A small audio frame classifier, trained from scratch: 28.8 epochs.
Rows from block 2 of a small audio frame classifier, named by matrix and row number. Rows with one number belong to one neuron. Each number is 500 + 25 x the weight over its row's rms, rounded and kept within 0 to 999. All counts start at 0. Numbers have three digits each.
After each neuron's rows are labels from the 100 clips, of 14848, where the neuron reaches its highest value: "strongest on" is what is common among them. Only what is clearly more common there than usual is listed. The data: telephone keypad tones over noise or synthetic speech.
# fc1: MLP up (model.blocks.2.mlp.fc1.weight, 512x256), inputs 86-171
# fc2: MLP down (model.blocks.2.mlp.fc2.weight, 256x512, transposed), outputs 86-171

fc1.121:493535475488465537522530480509510522536527484509527491495455496474466480543509526466546545555512531537552508502526513515473457520491495523545513490489492491525444510540485495516474494505477508511507488490495481494498507508527550502500493531489495484493528480
fc2.121:504488466510487454494537504543497491406487501470515452496500496482530553456462540473515504450530485489508485531477514489531484500494509506471499490482518510473508467486481530545583482489517466506496519527526446509516502493485485478453468542504506505477499520
strongest on: clipping; key "0"

fc1.476:459526477502464481485474459491499511480510489538510524538499482477494526499530516491486472539472521529538459480533492537507517504529539482519514488492490495479426494473484488492442456494447531513512502512544497501520479519502500460504472511495516489498513494
fc2.476:477502479479525516490521472520548509537478527480503489480463501481516487501512501518514527468500460494487504509476554471506530498532503487509476502456514471492546488559494545526536488516515473497515523523470524462458524509469527502418493507485490463449478535
strongest on: key "A"

fc1.168:472532511489480516472531508523560511520498472501504492489502533520499499472496516501476541516500475544485528511470508557467513508454533506492483524528486514483461521488476498493468507476452515472490487498478544489565502494519512525477523557513500538485510517
fc2.168:507533497501472478538490489474469495451524510517466474518466469508534496464459517490552475489556493490482500489538510483499478501490545432542484474464526500529524508487502501513556491522522473520495498443489446472489473459483490537524505545487514509502479535
strongest on: number of keys: 1

fc1.231:494495465492498534477482458530500511463500509527501446523501492503528504506504535519551452541503461529536513527537497532532505519509481506484495501508508512491475538542513485456479512458494517489545488514507515488507495480503510561472481510524487475466495495
fc2.231:487446535520459459513486508485509488511482486489482505497478528496498469548487514463480543500547498495465510480495480457457493485464530513514506471534494462509536518501481486506508476514476460491465494525508484523488464514510488468515517502475462493509547540
strongest on: key "3"; clipping; thin (high-pass); last key: 3

fc1.48:504485463481537499458484459513513530484450478485511546511512521460513533507517506559500504506486507517513481528476512493512484472471477474527453507510487501498479507476489500466521458547510534487496470438528457484480502509486492476514505491523510515510496477
fc2.48:448512496524518523526497524494483474557526558471496489466456509505488498484472496480495508511535491492464486515522449484495565522554524529500505513511486497506540487493502513465477525456470490488538491504484487547482513506531491522521495479468504487523472496
strongest on: reverberation; clipping

fc1.141:532531517500510552497521498480463502510519439482503540505529498446488492479519471548502445482484471505470472469473504521462517466479473489502515514479479543496505504485458462494513508505472493504512503490516482492516508505502507512468536502524541552515472503
fc2.141:510471548498466492550513522524540495467509510507497489469482479479476520519502452492495531487522488497530515517509506502544519517474489474514456507541531479484484505485541540523530504542510500468498532522490536523498499506480470471531470495530506529495505493
strongest on: key "A"; mains hum; number of keys: 9; number of keys: 8

fc1.499:485505488519493458492484492529532497516516525525496527455510489517544534506472523504504471499510516522534496489455526470479494479533506479507480470512464511505501487502489502509559522511504452481457531518530467492478515448496485478503503472502468502487490518
fc2.499:507462474476532549531518494466475500482492473508499491507511479461463469497507467497499513487501507488453490495506463516499527516480505513486518526475531532480489447500517474539445495513485543556512487478485545490501492540509510502527498516476523482473485490
strongest on: speech; quiet level; reverberation

fc1.33:542501507489488499499520524512481504512498516478479510495507521426513492473506535545475479537470544580484454513474548507472513491525524492483482513522525543517490521500500467476526489468474513474536461502495492506485504484489510499498436494444520513486514456
fc2.33:453513518507547536525489530519541526524527503490494507498444540532520483460499505486494503473480494464497516508540493512492463547491449501488504504515525503484519507510503512496499508555474540531534479480503492495491476517512500491554517500528517445466492527
strongest on: speech; mains hum; number of keys: 1

fc1.38:500510495476504492520504463536511518470448538519486499498513514478497538533518484496461518455495488530515491489547498457487491480486436476514493471505496470544463526497502461525504537495540505457474528517495498487524507528519500497502510476491489498519532485
fc2.38:499468462510492529487485517487536478509529472472509539501508518498527486509474504498514459487529485490476529529443470539522528509457521500487536552499470500430533466488506513510538443505495526549548492490491457504483530464498472559500478478488528478502479509
strongest on: reverberation; muffled (low-pass)

fc1.240:480438469511467534507528526552490533528519512514537507520496495549477493521504504447475450508562470554486476501489478488502523475545509502492494515495466504487475494499498461514449509490517498491504513537523550477493524468511505518485471502482525520505487534
fc2.240:502536574512532487491480507504475491464464519501500486515477477470564501486528514526494503462448501469491524489524539485491470536462531510515480492498498470454508525478497496508508489479492468482518463465485482534508493524502515508502532503485503491485511485
strongest on: key "3"; quiet level; number of keys: 7; number of keys: 9

fc1.377:487487469485481530534507495500503523515506517525501509517504496556537518506468496506553493489486471483518504502535498511487495496465524494555502487515533478528498542464523474476487469554550457488478501505510515465480485494515468535507500482476497484526513470
fc2.377:493538455491508496483497529497528544503457476514472536482517507440516509466494528520498508480506495538510508524457522510489488454548455478488483516449493472440515453518510537547536476556510494520548519524504496495505506487504507511474497552492532495463474495
strongest on: reverberation

fc1.100:502486522531444495471515474466500520487496538529499488501500491513508478470501511470458507543483516517495479493489540512494471465482530518510519518510498512479465530491468543530467523496492455484464486492490493503532509490489524470451503529488484521501470505
fc2.100:494524518489489481482480504509519491476491483524511522532533458453496525472525463518564496478562478495474494500494535508473498498497530498487484480460511454522523472497501526509484522531494512491480543510475516525497493469486466562521494493476499555512529493
strongest on: number of keys: 1

fc1.413:499546474505518478484511515499510532499505447523513511517496515502519489549505484453484484526467488501500530472516440497451535501484498524557516472422504485517480537480492481529451545520528474503474489509519517458463494527513496489473534528470547472480487499
fc2.413:494466530486470524462498482505493471484512562478511490504527512475501547475482528512516513480505476518500457542510536496546491506505478475459481500549490453474536487533544532471574475468490515480546502502453484550535487490483507521497480499529456536522522505
strongest on: key "A"; mains hum; number of keys: 9

fc1.167:471461504478510497499484495496494510509502490482469502473502488538526515495456484529473473564515512501522472502523498545485457484522528478505511507538457478511482493505515502509522487489501500465478492504478548478505468494527487523514546513559483538463501519
fc2.167:513507460491519457522502503529497495509476520450496509500496492492413490507542489522510540479504529483478500476534481452499532525502525480517488499488522501504517532475530467512521510483522497523542515455505451528502560489501488540489505480458528493483522466
strongest on: key "3"; quiet level; number of keys: 7

fc1.478:505501510501482493454500473539519505496467468539463531546529532471542483479520500498506486516507449500510540543520497475520567535467544510492496545534503488498477488548496466509477502509498461457504479537511537466495510496481504523467502535513522517459482518
fc2.478:493475502479496484522509503507503513512527486494521451496462494500482488536517532510472530472530503537471509479469528505489454483520473491509442461470492500486528522479511546510539494506526523520495491449492452541494464495534481519529493479496514518534560486
strongest on: key "3"; clipping

fc1.245:510532490454513489509509466501530500484478513507505498503513548534505532518499515486461502510475485491489488528541454493477520481464445500529451516493507501576496516452525501536508514539477510485573503503474534524454483530510465593503472463503474492506530527
fc2.245:476493499515469510472486495497556537468510486511489501478508483488528522510522519505527444458531486495509524523507508483496497518492529487504513516515517509489489442481551489522504474490504485527518509491523484509557507514545523468496523520476505448516494476
strongest on: reverberation; key "2"; number of keys: 9; number of keys: 8

fc1.80:521506486516463488491464469486499513529523494491479447512520529501481474531510505495497511517521457491488452551510548526498551527487481516476455477492498504525530517532479497501493499543461554486530492523461531475475486543500511502474526486514485515499464510
fc2.80:485489470521471510492543502475539500547477487521487451469502454520525540474515525492484521506519524493503478529501475471495435469536507524509495494521516491501492519492500545556502493464517445481479476541510461482470488479515468492521487525495509493506520492
strongest on: clipping; number of keys: 9

fc1.209:493496485492521512473457466500468498511497504484548509560514476509487498519504528455523495516502491530521493516513498472511450523494515496532548538466494518491483434510509481513458477526474520457515511509495553474451488455491459492487526515476556493507485472
fc2.209:525514520504512481515507499539506503490505493540449504450468513473523513517499500535510525488507504480470479513489500490487536469493490458487430470509516475507514551537508517509527508473523497509477486538525451519533505553476549495513493539540482530469529514
strongest on: speech; reverberation

fc1.32:461471511509490501512512515527516499487490478531550557477472523491484554512475509521551513523455487477511533507504517513502519464537511503460478498524490528526546504493505522510494514500485489500508456501565537473498515441487491481453489515481505456501497490
fc2.32:539505476483508499483477499471533517519471522447474461484510460486550448491503509516468490465521490537488480523504474489487457498478472498508517511477456447448477496535499489474516484485498494511514528493429464546504520545521504521559486475506517522494499505
strongest on: speech; thin (high-pass); reverberation

fc1.477:503493511527482495484510474527494541501517467542484518505530508537527516495487542461527470493484492559492485514491514499567545531498539496486485511500504510515443494511519507467508499540472530464516517512495515487505520515540498529458494471504485488459489492
fc2.477:485494501498527548504494514488539489497496501522511482481480488422489483517497450532471517499519502469507534475496504474446422521508458537515463491521497473519532480456466521568503487484498477557500505473506491506475477469491521509538496464500499515533512523
strongest on: number of keys: 1

fc1.176:517525523444441471452504490537500480537493518566490540510502526487513449498509523515482499513526481505502518477543500437533537488474515465515508511528496492503493466518545469455480495543513539497488505501532529528505479513522502496463496526492471534511501512
fc2.176:457466495484504515487512527494512483471548492482543496482484497513496546531491492500534469504503495501489516498495515520470487524488529473480486467458485483445530498496446537524542473483495516487517483492483425517502521454477469538496478503477519547489525529
strongest on: key "A"

fc1.243:535490513479459505471488503522516507541514457574477541509486520476507481499476493502453509527514494507482542466449502491503506461486490484518486531550495463504472540507492493489488532462498492512543512491502527526522533512494527500458488518510454517470566465
fc2.243:469525510511489505526519504473488499443512506455506453491514495504479506487525530515552480470508491535513480501551508512496507510500496512517514485480521526482552472471514507549516490504509523484477455503489489462485524463515447508539501463520523503505472489
strongest on: key "3"; muffled (low-pass)

fc1.178:472535472485473469463489481499481520508508535540513516520490521477471527509504501513507497506494492489505472504474515510484493495527545512528549485505522492481452519513482510467494460473476503471494510515514487502595457489482473463483478498497483506515489499
fc2.178:485513464456493505534526487480536502512445511486492504493547496470511497492531490476514514495519506461480458524472527475496523473506528483499486508470492498518501481500500526570521496523510476495482517520448497461489491524517503497461475536488520455486489519
strongest on: key "3"; clipping

fc1.490:498513514480432502539572503508585490529522520486508470480497505493470528504524540526443517517515497529521474515493497486512469502487532460500501512561510511516520522510439500457508495483473548477552478487502513517481503444566508485502510486489523504542510462
fc2.490:473485491513501481547449548484452530476489524437458466542493497506517485520482544505528528478511494493480501518515517478521496499523482489520509544431481586528520519488483501486468508517560467561496510507486477485479530494463489480473513502530480507505470498
strongest on: speech; pink noise

fc1.14:483517514467522464492492462471503514513534477494517525537473498517478497517484524483500492520477471494497458503514520512477512528493510504522551499488480528488494479526500474478486454550495458488527515549511510484537465491487490487446480504475509515496488512
fc2.14:496504497509476515498514479543495502497454511539483461472532494451559530475497495501511510513522493496481510547482495490520513463518506464449433488490507479515501512478506555548516514442519532499483472477482484512479491520504516536512535516525510493499500497
strongest on: key "A"; number of keys: 9; last key: A

fc1.224:480492519522475502447506471464499473463532507568520499498496518556517533501502530510526456526471456519490486496512523500526508511475535512532525494558497515492494481519486517517471519487511502486539482506499472483522479480484496501495488505514510526496528470
fc2.224:512557487530492520472481475501485525503493477477469474533484498463505463518520498480468547495539538472504534518444480494473483468504507500498473498467503473481509501491499510510525483558458503536460529521516460517483490514517500487480465458407497500509487497
strongest on: key "3"; speech; clipping; last key: 3

fc1.380:510523512483467475481529480537568499506481529477481529501477500495478520522511479521476480472530496521491493499506458433491501504509512507493497565515471524502483520500535486514455530498511459486505508549525516494470490477477502508442522520472508496507494522
fc2.380:481462492506520553537465499504464518505511467509505463513525538470527457519488534485536512496529503507474536517470502561496484497491494482491511468480523545477522489484483509543544478463504499512510475459480464480506511511524475493518443468560509513513519478
strongest on: speech; mains hum

fc1.158:496501520485489517505500497511467462445433528455501518486470536492496529497563466549458488494523489522491514520528545483538449536522483515531514496478489511479503505504494478488496474513510469497473532543552489498522509479520519493483490528513519492530487447
fc2.158:515517455509531470470517480504503504566546492525534498521496459512478494500455521460548529478477495463521498474470451494471537477474512519498514538494529492517505495489489483498513519505492518494503471488449499504487509518500443491512507468480484541500487519
strongest on: clipping

fc1.448:521544506496498508493531467456498518516477517518498515515516542490479513482511502468469474538500487524508491485475487539487516482500431522505524458529464508534474546480497516511498460540487494451521458488481490529523440578502530579493441450504480491555454537
fc2.448:476502513482513521504447520490519506460531492509505461500547462516525517486474500523546479499498486513483521519514522502525480520515514463485480533494548478508511452475493499546531496492520474534494515504564505486517525475499460459454539558480492497518542466
strongest on: clipping

fc1.292:521492506533467486505495467553544545509506473518478476505483466504493537514529503446517494497532503531528505529482489466490526496539512500472496516544478521476493493530524498539497543503550449502509497493556496477492487479505526515487530526513494508499499546
fc2.292:476510511470515495513551501505466465512504510478503495492515518488540477491451514567472478524483472513478496448511510528503477472502492494493497489440480497507513518461488494483484419460471528511480477491440509503552527530510485485507459492485492489539491475
strongest on: speech; key "C"; mains hum